config.yaml
arch: "resnet"
model: "multi-label image tagger"
dataset: "pictures of board games with random positions, seen at a slant"
train_examples: 97500
image_size: 32
crop_scale_min: 0.8
horizontal_flip: true
translate: 0.06
norm: "batchnorm"
activation: "elu"
drop_path: 0.1
depths: [2, 2, 4, 2]
kernel_size: 3
stem: "deep"
avg_pool_shortcut: false
widths: [48, 64, 96, 160]
num_labels: 11
init: "lecun_normal"
residual_init: "scaled_by_depth"
optimizer: "adamw"
lr: 0.0019
beta1: 0.9
beta2: 0.95
eps: 1e-06
steps: 18100
batch_size: 128
epochs: 23.8
lr_schedule: "wsd"
decay_fraction: 0.2
final_lr_fraction: 0.1
warmup_steps: 540
weight_decay: 0.0
Rows from block 5 of a small multi-label image tagger, named by matrix and row number. Rows with one number belong to one channel. Each number is 500 + 40 x the weight over its row's rms, rounded and kept within 0 to 999. All counts start at 0. Numbers have three digits each.
After each channel's rows are labels from the 100 images, of 14976, where the channel reaches its highest value: "top examples" is what is common among them. Only what is clearly more common there than usual is listed. The data: pictures of board games with random positions, seen at a slant.
# convs0: first 3x3 conv (model.blocks.5.convs.0.weight, 96x96x3x3, each kernel summed), inputs 0-95
# convs1: second 3x3 conv (model.blocks.5.convs.1.weight, 96x96x3x3, transposed, each kernel summed), outputs 0-95

convs0.8:567519465448492470522491530618510445479552479489554497471478494514470468445516467521422488436519511525490492460474522544482426506518494480500474425463517499455444463450521467530541543506527429442517482473440477484511467455473548533428469437516470417511429441481473504430447453512477442474
convs1.8:471514475527527519474503571491450486493496506516438479522473475439499598552453459432509488536493489507503496467501550471525543514469502517578458519506488388498476535507454470471508494458522540504423529479477557510455447612444509526543543492456453540481506462480467481437400495567464474561
top examples: nearly full; stones on a line grid

convs0.21:449435493509516549427504516482471511516494548538496499444506541513493519453533490537503418592552475440530427517546526462511455458548386494451494563517498485597507507514510562453539548509506508554555481461489531493506447527482427439539492508475502477471496534425461521477477411510484485513
convs1.21:463534462538445476470485467493544449507468485502492523555474449518458554468552526406538438471463421485509446497512485497516421443539545476482566540441462555551537511517547507519467509484496518505518500461573464408431438516521524505467521512530548463428463521464448435485494485496464433454
top examples: first side has more

convs0.65:537498497455503510475474528463495467580490590461474474476471420475487434479505541516537520524461492525520542514573523541568517569510513603525546443598507506454553472539500557547530483511491459474571442515497478472466473451537537469490448516493492588480491510454517526578533538442510517478
convs1.65:509531530495524534550520456486565504467519536507518528523484450462530579534576508490479516517552526597535474477615465573547524480506512533507505546480536498480556485466499474526414539483560528475478530530432540472374464540518552568548543518527523473487488529496530496584510504518517531502
top examples: digit grid

convs0.15:405519513463501537564473477459491502534544454445543603427501504505497503506460535487519504514431475490548505509542456521612488516543424631458536541537470544513563544553474566521459493509515498484510518561443524532499511522558482510496484513526486527463519478544554485519519541462502528540
convs1.15:458528504529431598554513462545549471473496489465482518516492461421524542459538525448505431451483462515583499516593442456572512464498490506457539550561530514556520523508469586503506485553457506517537507524463543524421461511581548510517504497592500515506479483512513445539522503474545485517
top examples: first side has more; nearly full; discs in an upright rack

convs0.68:532525527497473516519500492399521514445498568554545479481481425549557483544533526505482513556465484622523526500499535586454541479468500556487536524490525539380544459496552509567489496498497453455502462525563536551480497519537482538470510532484593509563551498480527500488486532548511539517
convs1.68:489500539468496476551514546444470520396510472449471465507507492478501530547515536584525553499517454518549481487442554525550507565475505476480478480486444538479580501500498487552497509538491570500545442506421543525504489491500500597506489506538421503607534554471536501433482461459522571559
top examples: stones on a line grid; discs on a green board

convs0.78:528474597460520473560536461466553501531492503506518601461512489531578516492468592463527541536398469509515515484486502550540463529477455534507586517489508507494524542584471528547484529518549526513502474542427547539502507502526509540472494594517546531522515507477568470521514521521565580489
convs1.78:532512571580482462524497523550512497478422533491445483527530479451513507487504465501494431590456524500537524529470504453496582537503538486487425500561497485511478546546518548469515377508428546548555473490493575549501495523568502525526523483510492561579526530483522500537546508464551532560
top examples: first side has more; nearly full; discs in an upright rack

convs0.35:541453545443504449543528521519534519475458519530556502470521437532548513529467560487545546551419525588536531508528523558484465531446561510533591503522531522467550503546517512557515491586500487558537428521495539538486524518529504546479507594531568546529562502500530511532534548496544550514
convs1.35:482511564541490442540533555507500545429497491479480472518522485535519459514503491561464501581512486489480502498445503553497605557500495503457481491514540474480499525482466533533500483592442580504563415502457552560500536509518500566513468529534482499580544548443538511502550542394520541548
top examples: first side has more; nearly full; discs on a green board

convs0.49:493465529507477480483520501485494487519531543541528493513506491526548469492520494529608535558525480558510546541516510521495510487450534476517572511529542507534539544491528548495506529524559486538544467535568520469507486490511515489549481535594566619504508578541504542621623491470501538464
convs1.49:481477529508548493510513512520554500427491497561495457515503496495507509579575495554424503562518495554481523481486470506517544489467496524491486539535553498458529552561555433487505536511580580509496507537478527391573520507493531508484596504519540466512521557549537553511583592508480554492
top examples: discs in an upright rack; first side has more; half full

convs0.54:512508529557443486436511430481470505524513532553497529498512522569521470476497558520563535585473511495515543511510512487496485476488479496464528504503541468494560519572510643537487477496503467571608449478502520533528498496538461464537443546525531541564514599482483541581546504543510503476
convs1.54:463450501545531463446480490487569485490439528476567472533448433503434511493558515505436454491407514468560468539494461517565461506443497479518472603488542476605539528514561489465531516534500561518502475444520484449475452544492556482502498522500488445547436495522495438480488546567506506480
top examples: noughts and crosses

convs0.16:537509463506491497431394506475502511497480638526485529501486474542443466557517479501518490560487559528511500497499508523534565538484516579468426524552534514425569536528511528493479443508489524476549453441449584482466531511532513525472566496501536545579549511481425540523498506504515467518
convs1.16:537501464421522479439462485489550531445469536498501448463535449505445509535537547543509599411499462563500494496554472576559406520486511529558564474479518497510559474428514525551487587537535500476549460501530418514457547456498531510481457543536529442497528493534473517487492525506514512513
top examples: second side has more; nearly full; stones on a line grid

convs0.26:529524491575441514423476523482470474484512562547527458554467546527464479479524429539493515546604615521472534467486469497474517518459478474516499456516561408496506525430453578538523490521484491505501422433533493530508475468506469466531445535518513522545503562447454529517467429471517498500
convs1.26:511445485464501422417441533513484513472400561544486333464523421476419510570523526475543454504532544496483520541479456461507472497474486549505489505554506433505493480510543524450559488507527496490520408464528464504477516548490497473465541529482519524518534503482502459468493539497475528486
top examples: noughts and crosses

convs0.88:475501517557419568428512467403450486549506557550492498512524540581514484472506525502578520560566555469457516514498505514494511583529451503473500474507491499553555504502472574508536444515474485476551448458506535515451510483518407498508445515492489539524498588440476579529523448495469499519
convs1.88:516445474546455426416497504507503500484453540456467467539484396506463504484556512504525502501432439450544478539510506508520480473507569534595512484448478496560546467511483566439517467559481513528504503400537480507475490463471516429521478506548542510486470425497418458517523480474493416480
top examples: first side has more; nearly full

convs0.83:492521509554461500438518462443451498556479544515497506561520485548534495485503519474599579515451504515481606529501486567504545504461517518492545460537483468495533493535498590539477496484519476520552473505549525546479527476547458545483410498446530582550517570477495514605560550491519513493
convs1.83:477426528496545462473493478501594503472419528525503462478500430412482485506498510491530518490439519550579526535578498486546447527441521538558544572539548503475552500532528479505541519524469573550523532500461494464475531484510596483482554505507557485524493534548515538550512564556522548441
top examples: noughts and crosses

convs0.38:551517531500499465478545502526480491554471559523544521493511424506555510476523537483573555513448516576549598534500557570486512493444517517532585491513490517483543490570516518550569530497516444460513433532521541538447500497558483529448475469474570561565529499455532465560554556514505526494
convs1.38:458510526503507455537500494504518419430519449530494516478421488505537482466485526532541509551466399485520453475507555510542482480455532445505454521500574536434533530517519513573515542503492577522536522522475570477453472457520511586482572514526523447556477519556506582470464527542534564435
top examples: stones on a line grid

convs0.92:497416535508465514516512510508536516501529526507482513515527486483539476534522479517575518554506530523527510525541470484517464536482549509526551505552550493518572559498496534447494517525546493537584494543504513460481512506513567478514505557606534642499533545494531524624604521462520539513
convs1.92:514500530509533513506507455503581516427489516530488476527508517497509514566571487527450521562525485538510523460565392547550522491464521525489500495511570474512545545490479389514427528487583573488472483517479544419548520504533577515494541514541520488496527552505521529552586573473504532479
top examples: discs in an upright rack; half full

convs0.12:595519510476533474473493502456478475497501533497489510488453562542477477517502437535446431510585616506468451455482508510501508492583447517503434443459516473485430440469474495526437439485491481458468479445506534496497466491466504511449491454492440426515484477419466550428438446524505490512
convs1.12:617502466486523472434465584541451456529474574550424483528478473483446544521490455450496551519484519544435494487519514521484484508568545511497473463491470444472486510473483501526503508428470503498522517422496529535466444510445457542458512489436465512484504493446430432431406496512455469517
top examples: first side has more; nearly full; draughts

convs0.30:513499533513464469489526492459449538509473547523518508521529463496541494513525550484552552527446540535520556532528483559513510486437550531519545499553541514502572502557530528531486479507486459559570475539516511516462535536538527574471488534492577593532556528465535528622564609483513546517
convs1.30:467503527496591493512509456480575528470480479506502475484527468452511466521528510562453554532489490499568547472551427518566504533403522480539533533528564485444545486479463456551510556484528615519519516532438522478492545465539568561518535521466518442517525549513519563539523544518546559471
top examples: second side has more; noughts and crosses

convs0.3:530464554476564470557520511473538518524478521464491536487523444467542532509429543502520555514410497441526470505449483489550476564489486503526605561521486460484546484536455487488488464581473607541517464535473531558500546494522464501503520570493501531486555512441557469516502508485588583520
convs1.3:532517534527509482515487541523495515508413558477498466506528444455480463466450472506529463525442537498533566545495514471447544537576515473424473505583492494476455474503477564485499426552383500541559442489502523604474520481544479513509504490446493557550524534440525487542527518434521537541
top examples: noughts and crosses

convs0.52:429470504543510530452504546475461537500514589509448484472538459454536495523547502484532480565498526484573492551556500461572483521479485545491516565574499476510594528506549523428564513507471512518595495534471566485473526544539471444494563498503554583526548500481475503583546520495497523537
convs1.52:484553457518497502474463402489574497471512489506523503519542449501471515483544541470513515531521459494591473482607465506530449505525557492488603484472553542493626444450500523510435534503516483490556473491548459520443525461571549497492526527538543468474514540515451520561524499467549474491
top examples: digit grid

convs0.48:509528446437452527487475504581462487539549448509526511429505553555438514426462458497541466490604524436492510456445459468507484547508417501520476460467483487556432524448409534470524508575490450473472491475410509510460483486463484461451489505510492501522470484472472490492503451435481445523
convs1.48:514478467520511501438515528496537441504526530513488545533497420447515493416482572433496529493450461454546522493489469462466471459468546473611542484449551448539484513551459530447560512528512509523481528468497441529529515466477518462520477474517543499410474428513392497459468538466503422469
top examples: first side has more; nearly full

convs0.47:525443541394540451515525491513518493505521508518556511439508478537551533501475546506567537531511457564534552519513530568480432508445513489545596533516521528531523520522514537541541571531578513581528467529526521509506475513505524550475496593549546562516526527498530512572567536513530554478
convs1.47:511500559523519495550511565510508503419466488523452477503504500482524500555548461541437444607510507485479485468454516488502616465461503472496408521523534499484460533554544427500493474519538548492507482518461574457544500543517515518485582507507530461554532537489558546506594543478509580522
top examples: discs in an upright rack

convs0.67:493493501514472519436498523498512531552494577506501534494532465520528469514510524467551509611423557536549532511530535531523515549481505571499519515539492530487564518546478572511559468496465474525598471499426586497502512550543504488501516571521547587553541528439467544579552545503512500512
convs1.67:465537502524501458474499420503542531464526507507541504520493427546474564523569528519455566524528450587530431476527504576512459517503527501492545509394540503501600468434504468587450565477498542496523492470522506454465477520520526517503473544565546434503517515542463483583542495473515507491
top examples: half full; stones on a line grid

convs0.77:514518535563505503504513518474523573471470585546490402558542463482524544586538435505517528554430541560552522507514507547519564521428559523532505514517552487484563529436508504517489492512535546463542516521521533503507545557536555532510554516494587517545585503498510538496494576510517524538
convs1.77:529524514458509511550518488531517568486517502443479555463546479541543500503501578535543564468478486464526516489482502533537431540449483424461570481511517509510526521534493579542505516495483547550564453548476483527509541440567509547482420639543480508560568530470519525505522496504564543510
top examples: second side has more; nearly full

convs0.6:536516459450456475499498532647488484534502477498557526460482545526479474472505433468436420528485599522487467457485507536474457502545450530465421436495506468505444444509465527507529465492499433506519492463408568510470472515476492556496507483521445450532456484431471528470460473532493461511
convs1.6:508526384556541496443435504519515459483539543523482490564460486502434552509483472429483502494487484546511483484542495550482479514503548517467497522468501433435528552446487467541460541408450526518493526433509504504448423537456500510479503502489499497459487507479422459457406503516446389490
top examples: first side has more; nearly full; discs in an upright rack

convs0.66:521534445447494526543463581585500483539529538489499471481495457518464425524542477515460483496491524582524527512556509583485509521531514603478467414584524527426491405535527535562562481503500429505555519505432484450485498488473550546485489528485499503530468495462490550516507546471483459516
convs1.66:508555489514532565559528511519524513455584534496494510532492429515515575543537497477441532482558493600509448497597465564488515530506517546492509534458519507408538492431512435539429551470477534478462564527452488496409482540453513538501529517470526426453524525481527511522465499497462499510
top examples: nearly empty; noughts and crosses

convs0.95:538498583526541495514535435431550534542470541455480533528556521454540550519439532491506561510424495407524509477433489497588500550458500517527589527463477451556566567535427490503469507470527579494467527534488545547527553512529508500492512506509495512510534500482561474500469528529558556504
convs1.95:546500519537492502499495511541495511533405544456469481499524499436504474447439487462537461511427526502515541546497532410483508527510525472462467466552478502487417502549508597460507407497397495555568449500497498602492511456562478472527488496481456576560521511487514489531515475478560516500
top examples: nearly full; draughts

convs0.81:500476483462546469510468478500498478486502484503556522451466565527468490477524422543408436480551527517477375471505485502505503446601444482471468495467519461517480506453505469484426500512497505437452470483488462473537476471464475446497500450512475392435473466481483505398446433488478476492
convs1.81:545507453525462477491470522509494460519469420492461503537462529500470508476452498446481470434460509492463499464493437445513476452501495458463505514458429402504446530497443516502518474494492525503479487471511505479462445517494503522492472490499419478466459493460460377380365500515480430477
top examples: nearly full; discs in an upright rack; discs on a green board

convs0.89:542531506461515511504521498524517367524532504505536511487459506532517461427514526510481549448521442556537508495475537563523461519496426527495579454489498527501544520501518533588548552484531483466556461495517466513506411391523507535472403486523485495531379507480501523491498463536493478479
convs1.89:483483526535493521470514555480484424487452520537495458532461456460494570523520451453447467555476492599495471465504520473501561502493510567556382548519501491489510512568570472455490484520549509484460534477455593492473437580471507479541611452510524500517471488494510490456473524546472517537
top examples: nearly full; stones on a line grid

convs0.79:538445490482572466529492449528602464479481508460536463506482538497479465547498467575453496419527467478482465465531428500545452484527491495442489497486458474483515542524529462512490585449567534545468540488446403525534510449445525537459474435478439431468453502524493480479465483562505456454
convs1.79:516489543514502497516544493489506522490484544495450482515555598476498472506449440380466461444529536476473502537518478426523514417509449513492484550513474463470444562451537467453477523500529504503497459514513446488451588485499489418529472457468410520542518542390518496528469457552529515496
top examples: nearly full; discs in an upright rack

convs0.7:520538512566503530495503532450498554474459590512453382565562480438511549534534435548491530514498519525576481512514494497542556530461567497528533471517529455539606509420519487505498478500501538460527507516611515503483538518541504450513506501484542491507562486474508517438453504490497518577
convs1.7:545535500488490509533516498524533538511488527440462468508543466510542521458474522500584561466459498530539512507532477465528445547476535488517620474529516493522522480503489627503488496488460534551591428536503465587470533408560540529507454580541470538553532518477510508495474509531565504498
top examples: second side has more; nearly full; digit grid

convs0.93:538483563465489502546528446486545514498481506467495525478539513487558551526437580493499561529455499499515500428494474550583491529458482558533600491444501468521553586566423517544510532502551509485466485533466556573497522517516543530457515573550527494536541438528535472474459555546531529508
convs1.93:529518534550455468511514490562522506483435498436432493507530510470528482453401502463523449529452495485519516533505533413488516496494535474446483453531486493499430540549508582480528448504368502570566426512510502594490516461552513497506509497544487580576528493502508486513504504460548513493
top examples: first side has more; discs in an upright rack; nearly full

convs0.36:527520467428479454543474485575495468489498470478565475470456559515458447515482469536406469468595517493451464461493491533530488488565477554494443421473496473486460488475471503561499526491502480440493487480458461475533479458438525539502469449509417412465472442496477528414444471507448450493
convs1.36:513481435509500492550504535500500452505523454506471510539462532480515536494464522475481491405488533501430478501517496452529492433456468500480500550471436389431450554515451540466528517473482528523455506533444467495471471528471480548493503457481417478454459476471489435426379506570460430491
top examples: nearly full; discs in an upright rack

convs0.1:464490502508442514518545490482459482489488482524503377482483545457496508472491412519486497487624475433491485474497509401447523454524448452521477456501520433569477499380479507444542476502491432469510506472543463492485482472429490427548473454480501464506464478499501530458487513508454483548
convs1.1:495479437523466521457473555527553477537540522465506438481472464473480577503549541527496450478496536476481497525485527486481410481439531498501539519415529447561463492524465512419575464526430526542448490495548466508530467561463534460478553468510523432469454495503479461404447571477456454478
top examples: second side has more; nearly full

convs0.63:554493494510457525534497525451486465415506556529530472518443433503521473554569518573444523474548479577510475450521488555521503479514480529494479418473521542392499455451558487553504532478549429456580459491502462474522448477530542522459462483530485443508471425461501558469473497531461482510
convs1.63:488525518517531546471550518461462496474507459477466487508534428497484580536475503497508541512533477468536487477501526476539505495490472529611509592500464485554559518478477449438509530490503574487449540488450562526494517569410498576597520498480486513533509480454498452469434475564488550598
top examples: discs on a green board

convs0.70:462537511478441515520525453476465525564543523499512520455529490540529538526536557491556576477483389462507572505503558535496555544465475555507505472519470609546526534508521575535518499449552448462558579510485519495478514512523485506534509493476489529556498559609534532513558454544493490518
convs1.70:384475475529487574528520471521487502517548480514506541519493461486530531441579536531544507504487483503519505531501674536514498542461489442535481467472497581533510518492505539491504512447510460504512544501503509504536492482505529458563478513599520496520480480590493584543554477529523445465
top examples: stones on a line grid; nearly full

convs0.43:520516518488513525500519522500508365521509531506512466507435494490521463434527511534489564475536477544540515510491530553538482528482503528533606457513515513514570509485520543584550538498516497482557437519550464494487395373542516511507407495503487530511402527480523538528513487505522523487
convs1.43:488497528523515518488500557464501449468460555551517451517455435454493551528554468484428456565479497594496508477519500485517561500492520596540384560535522487480537495555550490460473473518556518480473529493467579477476452571503513475528624447486552480506462490517513495481483523540488518526
top examples: noughts and crosses

convs0.4:537523476563471482501436464487455500479499580537487436523470508520466470520495433530502504514598657514452466494524462483502531516490469514519471496553575432462542540460492540476459466544517520539517445497534505469475495482529480433559483527538476528515514556524476545515495385453538507503
convs1.4:551477454462551444397451549512493508499449558556458421478524482498430450569534511539504503504536511516444549547483400501509461492515539559469557542556484444530497485498547567481542531515539503488539411504555446516553521486485489497446519542481560496480519519508479462481525552455461525477
top examples: nearly full; discs on a green board

convs0.76:509491535449507488522539482434522528502483579548565459438523432488564526522520501513549566487439481545569612521526550504484536471447461512534562522541552531487570507512551520511543533482532458436539505513500502513490526510519537490493531472507602546556531499528546516538546586537487539540
convs1.76:429517527547528555532547519504517555451541530448533474523540470486517543549570502568433530528539462419522503495496559516528513549404490464536484531474586457563544500474480465487501501534528595483525497509515552475477544515493513509541486517482456432603525559519543538478498507524533528566
top examples: noughts and crosses; nearly empty

convs0.0:447468474486496497460518505530428485477510461524567453431500534494494513402495467511450431524540458504524448506512546485463493419570429463495510480480506432559479499440510506441561529506477446458484452462550482484519447484453481413495506493474515427471467429452458477423460487511443460507
convs1.0:458516458527425505458470497491564461492509469467486487524482474470469578473498527397486437476476462518520477451520498486492422447467509479502529529448516434521481505487467490483492475481466533513493468463500493483392435529505537507474492501504515461476466490452470417370371554509495451494
top examples: digit grid

convs0.57:540510505504564489488470535434509481481475540528481532505468498556473502464576478522421439513492501519494439481484538563547539480526478505505510497453555541499482487467496525560419517488513516408494449485518437467530452489510492437467487502447533389432481494438491522384407456464483506487
convs1.57:570533464491471468498448517488463476500428447490445475520472470448484540513459511436546495483482505498486498474502456446537475528490515475526490507503476409499494468483471525524455463426446534510523465457479547497407436528529511607540498497476435544468472475468454463409364496529522471499
top examples: nearly empty; discs in an upright rack

convs0.85:490460512447477499454497449537512468529522499512497532429502536562473527411526489535544491452575592433449499461471509503517445542549374488495477500458548474539475556539434537470538517541542460448456491449429541547437498471482452458433519469525523462513497497461470544485508504471503478492
convs1.85:533514430524503492431480519503527442508485510516461567574464464433485526442533552424545479516444455476495457473493512503478479449483589448582520524448511468556503528552472466447548494524507516519504517456531460487487437501498511477515532503514509509457462465497369460446473545475478403470
top examples: discs in an upright rack

convs0.71:557546455535477488452405488508460517514522580540511547526486503573439445522504487489524503559482618572490525494483480527503519512438484529483457445533570474441527515510494572523451479500513481533539453440429548470510506504553503493510493553544503558535502557479452547562526440448522476481
convs1.71:528465499472566471435487517524535530437457565569478428495528413497432518604518506511444543490511510592514520530498442552527461538476487574546537510543530447536559521494558481521522569519581547473546452491503464465508536521485540505464482540521532474485534523493491515493521575529461526516
top examples: nearly empty; noughts and crosses

convs0.72:591505557512536465511475515455546515502470559497487517497477462494515449530475576525506493550469509532530529540580470467546470514495536555460526551592524488394570492544523542489482495516472504499523414506508491511520508513564529513459507544493504594580539462544506489596541482546557543489
convs1.72:502527562493563467492497442468501526461457528424525506445494488490463493498509501491439465470491426523518508436526446564609484474492471515494453576508519459533555457431440500509453502540536505468530431479479511531423502500490535521530504506478408424579496501497553435540489491549511566539
top examples: first side has more; nearly full